A small multi-label image tagger, trained from scratch: batches of 128, trained on drawn branching plants.
Rows from block 5 of a small multi-label image tagger, named by matrix and row number. Rows with one number belong to one neuron. Each number is 500 + 40 x the weight over its row's rms, rounded and kept within 0 to 999. All counts start at 0. Numbers have three digits each.
After each neuron's rows are labels from the 100 images, of 14976, where the neuron reaches its highest value: "lies over" is the class under the peak; "top examples" is what is common among them. Only what is clearly more common there than usual is listed. The data: drawn branching plants. In brackets: how many of the 100, against the usual share in percent.
# fc1: MLP up (model.blocks.5.mlp.fc1.weight, 1536x384), inputs 128-191
# fc2: MLP down (model.blocks.5.mlp.fc2.weight, 384x1536, transposed), outputs 128-191

fc1.625:515500528505479466552490438523514547539478493473469459498485500448487493501502509457498554486503514526497493525474486475529484499491508487525510498463490504503501491550505499502592486493502509
fc2.625:474509529495524505506481496492500512543523469501412453475507504477513440516515504516493470491480514497508465510480526534485509518467500503520480484487423519510515496489507497503497459528488440
lies over: wood (40 vs 5.8); foliage (26 vs 8.2)
top examples: two-way forks (71 vs 42.8); leaning right (47 vs 16.6); autumn leaves (40 vs 16.6)

fc1.80:514511558502481566497508525511496459470490566514507457480519599474518480499489432510492496507476523398553521469552509480496568482496494502522509492510506549565505481484506517517457502513528505
fc2.80:492485504535465514616465464509538456499521503467517476468456454517504450512501458501489537541511507529524501485499519548518489512463500501496507475501476486507620497498492502548532530512476537
lies over: wood (74 vs 5.8)
top examples: three-way forks (92 vs 57.2); leaning left (53 vs 17.2)

fc1.90:477486477518501543546486491527477531498425501520464521511534508492473500451509472502428506487493532510504504597481496523505544495505499481483505499464511505510488521491485504344460519508507499
fc2.90:493482532354496494485527616520500437498462514474523549489516479512543529516391575499506497558553503496514529456508560472624503488499498482497487454527459526536488530493542501485491517470489513
lies over: foliage (35 vs 8.2)
top examples: two-way forks (75 vs 42.8); drooping (40 vs 16.7)

fc1.525:530515477467499402517505434470463518486439524507501456479420525502501416514513500504418474507484520487509483491477544527506481495522534476487507481475478490508552487509400500500505500498509509
fc2.525:500572557491505505492415506548503508530502484510468502496468525475441504512499511532478505500519502459500576537480499555509444498484508511564517504586496502355498536436486455539506550419507505
lies over: foliage (37 vs 8.2)
top examples: leaning left (87 vs 17.2)

fc1.342:530491500448514502495507474489503504503486508552500517485511494521569490483506501491504552511536481495499493527487476506546530469516135472458491469502514469506497509171488523456479477529511517
fc2.342:510499542494467490531499402548532528470537530414518514531475511497474498503498521511493517456301502472508507509499508439448472493501511501520487481521566541492513510511499557471514466503530614
lies over: foliage (57 vs 8.2)
top examples: autumn leaves (63 vs 16.6); narrow (51 vs 16.7)

fc1.323:575475533514495541504492487492501408510487407504476452511500528464502495523486544469469438473500525498515503500497497502451506454518498484499488502485497494381493510434489502490521525512474503
fc2.323:553501462507501505661632487539517490511481484477482525496516452490496517513343512609497461500678504347500446475495506491480504506525506444506515484513499503499517557503504500473483469528504502
lies over: foliage (39 vs 8.2)
top examples: two-way forks (71 vs 42.8); red berries (49 vs 16.8); autumn leaves (45 vs 16.6)

fc1.309:532521712487474469502493505498501546524486534459510509499530520520506465515407484504352503530500499274409508478504506494542492500512500511489558524529492473529222491388493484510567525490438498
fc2.309:500416493507481540517476498501506507404508615267520480620576485523487467502528560511535510556490490465471470483433502480540545498485518553645503486399525503478471506526503510564501550476509503
lies over: wood (28 vs 5.8)
top examples: two-way forks (70 vs 42.8); leaning left (37 vs 17.2)

fc1.681:464491340551506593491543478523505514470520499490474506518519555483530494500470517498479521501543513498505495531471480453498489495556496498513495503502541531500499436511545491475501497504509440
fc2.681:514445490572483514502519492523523565491474496525435478455489525480565508506542493497487501516553523685475500497500481511551472491557436484502517513495501450480508433518493506690540468507493530
lies over: foliage (40 vs 8.2)
top examples: green leaves (47 vs 16.5); autumn leaves (43 vs 16.6)

fc1.312:503498490445472519574527578499515509522495448526550518538491469524487509434469507492491459483498514507360494497470523512391503633446525540668507501517492480501514483516395501530535519472592492
fc2.312:511441473486489506501483388511545499523477504449519482495518485502499492543452500500502501477485419478490571566507512502451480500521472562503427473500528493510439389534485501441525498442490500
lies over: wood (30 vs 5.8)
top examples: leaning right (57 vs 16.6); red berries (49 vs 16.8)

fc1.75:495422527510502500479525508519507518552496501501539528504514499551477499535438509481516488454494518508499498501473505471535505517502486489542512505507522482488530500518486481524432586508501530
fc2.75:532489531476487492499511440506503486473493485501501492491505506485521459450534508506506496487442483443346483491463513524398514540496506513513489533566499499493492538503499530514561501528446454
lies over: foliage (81 vs 8.2)
top examples: pink blossoms (69 vs 16.6); leaning right (51 vs 16.6)

fc1.6:473578526516490531501492520497514489558491494528499552514524534498537491473474505505411500482490369500503477443450472522514559331510460529541495497497500492512468488475459507481562497563513525
fc2.6:392473497444457424490491833501478502496520528534395511541485500464509494520477476501582501512549535502516497479455503494495458510508487519522487537493493503557499507516500480405492487477497454
lies over: foliage (72 vs 8.2)
top examples: autumn leaves (66 vs 16.6); wide (54 vs 16.6)

fc1.491:507524570520482472500531502460529474548499423502503475524429485503501501506492500496545540517495494521499506590460489504499475516542480509535497497500486517456466519490515446538470503495508466
fc2.491:512530497495505481472508499596525516474454483490531497472506487478497483332512521502495502491485505537506453461526478502496495492517502572542482502535584489501492495499497463431445476502460495
lies over: wood (54 vs 5.8)
top examples: two-way forks (69 vs 42.8); narrow (44 vs 16.7)

fc1.451:524508504488500519528507526451495519509484498500502571488484439508502533501519499548499579540540504503494507493478509510527561433471484483506510501471502525512548439404417510487479535486487515
fc2.451:506468506495465541508589456506466473519527488503485494501491510449494465482522499584512501500507484511496430506492481482496497471485480483421504511526519450506469494475508481589491495518500490
lies over: foliage (59 vs 8.2)
top examples: white flowers (51 vs 17.1)

fc1.73:522501476471489500524496471497489517481468478498505488495519415511509497485517498504477423487504502498498497492501545469498522476517499495487520558513521509513521503508525519519482503479489491
fc2.73:504503448512503505492504533511500413502606477476439527444543537486500503557500479483522482510501511508466500435487481396499517517512545547513500492490471566518536500542509493500499466508505534
lies over: ground (42 vs 15.9)
top examples: narrow (55 vs 16.7); leaning right (45 vs 16.6)

fc1.657:511587439499496433527504497456526490488507507476539493492501493500569492484461477484596514522412494407486497495498542451512482512532514461501502462529491501534545544512532556498535494502514471
fc2.657:509490499465499502518522496504481551531506505512490515499493515431499492629490526502574514509539500492491499481526502503425516500507543505542503338502494522505505490476532473479499504449507504
lies over: wood (46 vs 5.8)
top examples: spreading (58 vs 16.2)

fc1.393:496533501477519596479452500493478500489328465521534596478505509468519505502500497492515481496496530291495499507479479503507557518414547516503483511498610498490496470491516488512485518498501496
fc2.393:510488494471502513498476517465516489491564507500492554479526506508514480508502485482492517494492476512498533518478478483498544379504479495509537490504469496468457494486498494569484528519500428
lies over: wood (32 vs 5.8)
top examples: two-way forks (77 vs 42.8); leaning right (54 vs 16.6)

fc1.249:499532511524506486499467513500509560497559479496474502466515433414499518538496600507471498452490505506498482586458491502464581513503521481485529554500462498546477485491494499503482569489455491
fc2.249:491497515513461527555523523514565501500475500435515548484500507512498513509509505501504475513476530531502501493588492533521520511516402524506493500675489540483515508497497490491484502558499500
lies over: ground (39 vs 15.9); wood (25 vs 5.8)
top examples: red berries (40 vs 16.8)

fc1.409:543471484476532481503539518477520512480525473521498556502523474499474485511478565497495502212494497453448477443510500488448499493501497506502582510497492565444508499488491516475498483497514501
fc2.409:493467554492542531537505589498538511455464509406462524504528504518501482495485507494533642507505484507499470505607485506485518501474722516471500503545502463500540512551499533446500493349505528
lies over: wood (44 vs 5.8)
top examples: spreading (45 vs 16.2); drooping (41 vs 16.7)

fc1.477:491442500486521462500493529498499490484506437510444504475444493532595508517465502500386534497487472509470485515468528501432497357511531518473505530531531500494501496501438504502503538478489508
fc2.477:468478491505430481508484520513503528498506513490490608541501497501503502458484501503424504503513498496475477514547472527502509510501502534500480513494447482517520502485490501466520464460492474
lies over: wood (47 vs 5.8)
top examples: narrow (51 vs 16.7)

fc1.241:470460522506477495525468438497508485567482462506510625436493481515513494496489539515514506497519508529497499460453497500475506493517510505513498507489521503519501500502508536506502475512512505
fc2.241:452457493486498536588521498499606572492501497512497502496547499469489506503480490502513478506517548502448556504485504491507507492499496529523505543494502563480493482504499512500493494479453474
lies over: wood (41 vs 5.8)
top examples: two-way forks (83 vs 42.8); wide (48 vs 16.6)

fc1.561:499487482506472524502506504508542493605495492459612586526530492512499537524555445549506473508499546513489524492500490483489492506488503478487510463454501506494510488496483530578499490500495504
fc2.561:555484518504513485496486517690557494528478359493471490501503500514498510546470499543488499501499529466553532493493556592484468507522501462572507464509487505512420501472507530516525499520525464
lies over: wood (60 vs 5.8)
top examples: autumn leaves (48 vs 16.6)

fc1.669:390477440509152493506563510518470490443483501477545491509511671459467476491569502488426499525499498443478474472480537503442498501515512495547488499503511518517506496513519487556502510524477475
fc2.669:511485517498497496554509450490505504477499200502455522204499503482496531503490476467530488499513436487475497460495499513523482417501500469502474480458506501574507501474497517489481496551488485
lies over: wood (48 vs 5.8); foliage (37 vs 8.2)
top examples: leaning right (61 vs 16.6)

fc1.29:525511529524464395570473523463509502491526503496518450470551391470488506505549480469473564497507468423506494454521525500530548504507506523449519451476522535518556521495501519522519457488515492
fc2.29:500497483537496496484506506595501523500488484498496507500516518501504479539500508499519460383505517486498691509514495490500491481510500485493518500480501498487493399534513451498501507499470531
lies over: ground (48 vs 15.9)
top examples: two-way forks (95 vs 42.8); wide (52 vs 16.6); night (46 vs 20.6); habit: drooping (37 vs 16.7)

fc1.766:449568523427457587452508471508500498498514504495510506487418469533502500503543588448509498495524491506518485492500469497499531500501469538497501417517528459494506485493469539499533498337498473
fc2.766:515480507510616529473520485487498477478471513517511495554496524516492501497565426505483601497530474520529453511541525509522475556490687499551473496515496458475414462463492512572498503495524507
lies over: wood (28 vs 5.8)
top examples: pink blossoms (45 vs 16.6); wide (38 vs 16.6)

fc1.380:494483572492496488498509512500501490466541505551495507490721507545499503507492508499487506463500484519496505484507493494500493535501499512520473470506478542454500502502497521506433495491505466
fc2.380:528482477482481505538522524579546500545545422472505506549500461486470528494477556552579501520530598495484695505491500509506518553522515501483513509401522546504452536511530485500500504471490576
lies over: wood (25 vs 5.8)
top examples: leaning right (61 vs 16.6)

fc1.683:542536784503488500505500508525368514497466526500483496483498512560503315495516537477505548497487514448556572495506471435499523487508491446483522501494498501499515500434487515494567497496506494
fc2.683:443467513496479398453467489506443501481496414473507474478494493484450507485514499507494497500470528519502519498528501502521487476773494510484465503422501497447533467517407545479516493489515519
lies over: ground (76 vs 15.9)
top examples: leaning left (69 vs 17.2)

fc1.685:492506499502514496501491504499511502511442486513486489500447502507502523502475498489504494463483521498516511496498496485476514465490481505505555520449488508488517609499508490484462502504541503
fc2.685:523439500521538504440507516429543517476493515502514537507488505520496423504486481503461568470442467517482502477561512533540528490461465543537500493475519593534488486504465532505512507489496511
lies over: foliage (71 vs 8.2)
top examples: autumn leaves (66 vs 16.6); leaning right (48 vs 16.6)

fc1.463:467525485495461502503479503495465510440500490445536453523468470500495477462512518503485505495442540590457496500460466538526515509498488488491509502482597429518488420572520487520525604503503547
fc2.463:510521543482488505459500527501580435515511532513471466503502524498531503499500501519499491499479482502479602476522511449500476486496517496512487520499488510522515496500521509480491439500525485
lies over: ground (77 vs 15.9)
top examples: leaning left (78 vs 17.2); thick trunk (65 vs 32.5)